config.yaml
model: "self-supervised image encoder"
dataset: "seven-segment displays showing three digits"
train_examples: 97500
image_size: 48
crop_scale_min: 0.2
horizontal_flip: true
color_jitter: 0.6
method: "simclr"
arch: "vit"
norm: "layernorm"
norm_position: "pre"
activation: "reglu"
mlp_ratio: 3
head_dim: 32
fused_qkv: false
bias: "all"
qk_norm: false
parallel_block: false
inner_norm: false
patch_size: [8, 8]
conv_stem: true
layers: 8
width: 192
positions: "sincos"
pooling: "mean"
register_tokens: 2
projector_hidden: 1024
projector_out: 256
projector_hidden_layers: 1
temperature: 0.3
init: "trunc_normal_002"
residual_init: "scaled_by_depth"
optimizer: "muon"
muon_scale: "match_rms_adamw"
lr: 0.002
momentum: 0.95
nesterov: true
orthogonalizer: "polar_express"
adamw_lr_other_params: 0.0009
grad_clip: 5.0
steps: 6100
batch_size: 512
epochs: 32.0
lr_schedule: "wsd_sqrt"
decay_fraction: 0.4
final_lr_fraction: 0.1
warmup_steps: 180
weight_decay: 0.4
adamw_weight_decay_other_params: 0.05
Rows from block 5 of a small self-supervised image encoder, named by matrix and row number. Rows with one number belong to one neuron. Each number is 500 + 40 x the weight over its row's rms, rounded and kept within 0 to 999. All counts start at 0. Numbers have three digits each. After the name is the row's rms in percent of the matrix's.
After each neuron's rows are labels from the 100 images, of 14848, where the neuron reaches its largest size: "peak on" is the class under the peak. Only what is clearly more common there than usual is listed. The data: seven-segment displays showing three digits. In brackets: how many of the 100.
# gate: MLP gate (model.blocks.5.mlp.gate.weight, 576x192), inputs 0-191
# fc1: MLP up (model.blocks.5.mlp.fc1.weight, 576x192), inputs 0-191
# fc2: MLP down (model.blocks.5.mlp.fc2.weight, 192x576, transposed), outputs 0-191

gate.410 038:549478485504566589500476463483496450555548456485485521537470482537455479483497476471485530447523477512476495484544517499487535532560444469470519570536427499449473531525492513571516372531509528535524507457460453535518529523480435512467481468534490530506459546548475535566556534493604538523523459479529538561504437565520446487508525556463445508473534422472438491499468520487504549450442543500369541506515501565458518505447518485568517480510472505440562510479499502494437534507524484480535548547527445474488521461340465480472537477435541421524502521515512514543522515484490487515
fc1.410 042:463564493549551497468524498558500552499465531529452501507506553527471560475383505523566507533481540480517472472448486485530432498551479489536477512494461556521521410497555478413561493550472534525528498498484510514425448475485525558532461477478461529485496548538526478528497465513408413471454520522449439434496436495434546533445491572562483429501567579471534545541479443519569491483577516507600494507465480502456457507560506494478485511538498484561457464532497547507536507517545529537497488480439569525421510488509443459455442514507454494423488496497472472479565549519488537465
fc2.410 042:449447528454447474480484485471502506493426508472498419472589449514533442530575506587473486508518474472477517476504510474608531501502400459501467480551557452528456529512486584541509534434463533480476535465473588485564524510487485471506504487477467527490500461460489526511480503481553593532482510532495510496542482457514534525517504464421494519528414489575503471516600437479458506460533502480517476483592421514516498555466438509509550512537497534482491498470559460445500542503515466460547452567581492465538551482476476497575531470548563561583470476513531474471473510501519435444
peak on: screen (86)

gate.305 017:442468562510458555439534513509470541452445474476522504487554467535465516470466557480457432503536530458481527482479458484472485449398521534476500528498547492488530447491526462558482461521500500511551491554511583484503483511522516505479575582505561522571466490556592546412482485456405524455526508522459471488445436567484521528549562480494479525470590491402450539518515416490473442512487448491457501518543454536550458504474436558552486489521509483545506546514510451549500531457532606486555464534450557548484510530472501572536496491486498435480541515516520526467540460509471485543
fc1.305 019:451528538511482507455538518493511529441437573491504484467502443531464444484495468431475465483495579475512557454449477480507485502502478430507525516512499494489555433485536465511467525519514496528540504528504548511516504557491495475479531553504548524523488572635488524425473458514445524498467508524505452485405469498447542543493542512512440588471553508411430620581561426531478461462443433484494529523545452553568464505478470579547510497485519522549488547540512422510516524488529552503561478488504565536487509529512544523510484482521419462479515502446489590532500471544540505468
fc2.305 026:461431470451479459518488478545526484577520472490559516516458497477500555500449487581500562471493497536502484492498523581520515520532517452453532542502491535461477547533485516431510487462498488524518407437561505519468497517477532542484502531472437564439552515432491435536503501520509419545477415469547503541533508519580474522512484502572477457466428530479510480457427584582465538511555557524474492455462537470478470528549487476442500480466456449408529434498489477474505544512488435515432573542528473469555523496543503474520591463492482519555526531523489538474454590444565465539
peak on: surround (100)

gate.450 043:509489568502501467453564569458463432477489549551452437500519539551488531489538448533513433524466487601488489433549532528482522473575450434497416487479493416614484528527430498519534483532557461494544494517480528451487500545499470474444545510483493499524489475462473533524497554513474494551531475548534451494441543512525482492498496530492565497580449421497448510492510465540488510498519558488521551505510466445606471555503517492539550555480513487480459545526509503479580479454441551489463417435502565473486498523523424505533554491522478465422508493489501474530536522424482440429
fc1.450 045:439493527533486565492524517496442420512488499496452434489531464537529490480526498513461507472525391514478543453519481547512502532583477494512413486468483466557471524455461481535494413500588553537536476560492460447555478547532446487460496480455519480604522511493542599511521502548513483468553489513486487481466444541542461494507499527490503510551525425471515467512532400511537473522517580532479517508516486555521466534521457447509569551442460464433525543531503502473576464485479591474529430497509568496493552440501515498566602472540465507432529497530493458486518488459492420477
fc2.450 051:572546464546532400526481411491464538493484436512509481506536589575521574553534485518415469469478451561483489554517513464503459540444451475579549595439492507510521501524464454501557542505479498533475512534497541513516504521419504465495518521525485495484534508517422499508460522499531503500453489560513503507488454460466486570494526522490491491503398564522577516469500498520488493463542507531447479507522444392476479605497541567500470526497563461514408473503466480438550467528423426465566526424517502478515463523494509474509487516462536538474514485516460502473542595479469491503
peak on: surround (100)

gate.457 115:442406484497501457525517553474493501512510499480531455489533528466548509525535519525452469606489535453488445528506396431569522472515453579502484558535426570534502498482435459497544512495459511508499561472503494448465524482475520580594471494497423450536548560545447467513559471486484513544433550549422484415482544532487480506534425535459440458509472485536493547502485556490505505454482496511516508463462549621525497454503569476567523456492526495507505483541492443488450518486519524495477530462482500554508498470521511433472503450531437470527481528579495466522443570460510535545
fc1.457 108:503467475476568528506492549543468467526528507502543490429504587444523509499479521471494493500482393515475459580553526444498543490532507512529453486460534434499508473468520466474480528553455522541492482498497573514507433493537459574457509605473523526479425452416550466566458480509504498507477497496486518491465493479423540462512504608517530462553461524538513518537565435538556474513528554476517568494499535514552441443599455540477499509483484527536460467444444454475539440453516520467425474512621533509457533493562517496524460505421490532450513518518497504442513453542462488536
fc2.457 111:494467488438470521490491486450487532451470461451542512516559507596546528477499628521534476538551532474437509463509480482449516477462556498499567406526468497470487452462471476524538469511581482453510451583512481464405530538500543528481478516450508512514468541474577448429549513476453452517490438504480488528493429588491515520542493460533476489534487500516475436473570553502506503521527460562481480501512543453533526526577498524491525513497522496474514506512475473486522490500451448550454524465478502534541543474508387567550444489600490519458502478551591417451518555446519519530
peak on: surround (98)

gate.156 135:550505473442557501523479544508521498471509554497442479494523565559481522505531457503478499486450475493526480506520554501550507504523517547498453512465542515452473569529527411490487494507586466505515447547526466448463469475441514458464478519430494486506471541489496438468477530474620494550541460510539475453511506502455478484480491510469482534413492426537485506517493529515482487392510458537513400501604527476484546556627488456503548594530527469486439470555504473482468512531458453538520551604492532530543494435496518423538488563518485513489545587557480487448502478469484470457
fc1.156 141:582456489521463475488511492512522559580548456546471507482474452532547395528471538529485445501547540486487498474526518475490487472495503497522518502521477414522522478559465500561487468517448535561516508454505555486494476502488495543418478483537573493403500518536491515621525525418425440451499467490527488437459475532503539441473404519542533459604478456504497555454522528480520512448505580456501551558477489473518498504437501556453492501525475491520527559461505582502455471571527514508503482496495372515415481559490464473519523534534446550495514497434508503508527521473516512551
fc2.156 138:501559463514589488546546556490475458483421522509499518546523417513504475527593512484515543517454487491497475489540499475453523564429485558504490448481521509448535479473464534509480496458574490492519470553417492486472528466502512465551501553464417474462541524494441506452550505506494484499441523538466518526536511471507462478542478488431435451408495540527429486478599481512517410514526464543524575489530464504437504466593553445564556530475398529450489472518492456515510480495463511511441549547518591476534531474436476490494484463545476520587515521472507493579544504565509507504
peak on: surround (99)

gate.119 085:530495488427531574499432536524481517450542478551484487519474535492520487533448580509501595573424483476544480552473468483435539481464447481524475376501474472558459562557481508547490503482504533500494554462526460474504573464531544551468416512469505528524427468481507510464486428498474458517468498516547484476522528439449441506492485477461418544469487489445528500567548478562538505518468535591509505523446577517526513515475491541478499504579494476520509513515525492524497496466449469528436453550543440480477490592503570548477509544498522450520502550471478416495461534500599528554
fc1.119 083:521490527456523494552450453522475534471468456520437435449451533421430424497454529548490566524521495458528549518471451450499498561425433482528507422478576483437433486491464488456447557509506383475543526498590428511518594481468495490457441495534511487495516501480486438518452497459481501500518544516495512481551579498488452553484456519458504483543508588496466563521508516501523556444572546571500562544494523486570566477510532536527469510534477472476508572487466520510510497494452522538403451490550534540500507491499514515498547553504550487542561507526493439511465448493538532509
fc2.119 078:516515496557467516510515549504550495555561538515528539449520497568514587487454461581419515498523414469514545495510438447455529486555514490478546536507535603527572550491426527581542489518508509516495503560509511489483452459527508510458521460501565505488515512444490513416491560438515454507467453533474496576486489458486520428503529504578503495544414455523515472459512457459389477527454440472501469447548424500487501472541520456490520473431538513469524468491568503497430558454526430446496576531498507448483513491501476491452512501458496513549510535422541488526559477515441507542
peak on: screen (98)

gate.110 117:568523438545515502503516552491439525567508553599445540490509484475512526559514511479553535529515499491454559507539540492483528534524495512496469599497514497535544513425498498496501569516453481520505519460508493478482492480472508498502434498589381496496525558458528457493549517470525501454432453488503600504535425530465479502531509577513409614512426484530552465474472428514479545499469476514458459476535503479441498535424469435520509507542496528496518497540410476528478470498501528432528411518495538502490475469499499502501408492481469439518555470463429580448485502539479482549
fc1.110 116:540438502496445520559445550515469452501413498459538550503505539514498454528505511457509528438493442410450531476479486541590551467543442450474465437533458549481504477504467535551455435501482509464549451461487551498509534466476567474546535530536514441506483547503520538422495489515468450604543596523535486482453516419462538533499541554512531470493484565532493511470507489548550497589468528542486509514478526454443509495512550515525492549471506570455477424528447471473523528512571513532538545495463526458472494500499460491489516415494432575499540439566527452485507492430469565526
fc2.110 112:469506454486468505469529567420462558484608467520467538472583496520472536483417485488563501499449508569510557551465501548504449481560500467510536568515492451549551481460528428462512594427482480527500568499560501460544449435464524545520512493529495549433516511501489437501556451463536425457493432529503494540505497488569490461460511494446467486563560440459507503520503525461442502474500507490527530485479467547531494466481496460481507446465489466483468561428567494497478458473549437518542481431509488514515490466551520507567518561496500447508501490420575560465517515585549499557
peak on: screen (82)

gate.352 018:542515492492477565480517541518472430543458535492488498487461498572544549514501507493452515532472555506546547547549481478426394411574438438472455451529489543525502531471455510549516552511488546486584461452513495514480478450493514512475490452448550532461518462542581448515497488463519545507473498555533555479540485441543478478540481556519500525438510526460438504513483538537516485517378508528560416478495556470444475449471471511540523451514499481459519499460528492487461502469521523592539534574557541451489566543449474468467516521439522470485526519453553474604489476435520533449
fc1.352 020:548479474491557543426506580480458513527426534524483515470474497574425486486537437541479507553485584493475563543495546516398498449555537473526477497615451505479496476505504508492500604492524517508550520519448479470494450517491524569472519496443541468453477513544504495527475514456515548451463473538457464568552443472448510455518494486426493492523536515473424452535483499501527427464492510459497497541519571531495503505435510522537571441490493435482483505462529464516436472507517493611498541567492561489503530498452514484445564452477538445554542516494479427583463536499545502457
fc2.352 022:519519463546484410534472501441576483406500479433574514491518503427502507488499500541504474445564519497454493552486492551559535532538464474491530421497513515452484513543499521535561460531506450462441479507495426523545468512438464459534519564474510527501447551536484469443529477527441510504558525428523501543483509519492548431526467468534486460541420577496552447529473468494441409581478606490497432454577482516541493532523509436500471597501539618487496475499509512506521499597550519467467510467510497508477467490549459500509490504491449547532510508480476474485497466548494455545
peak on: screen (93)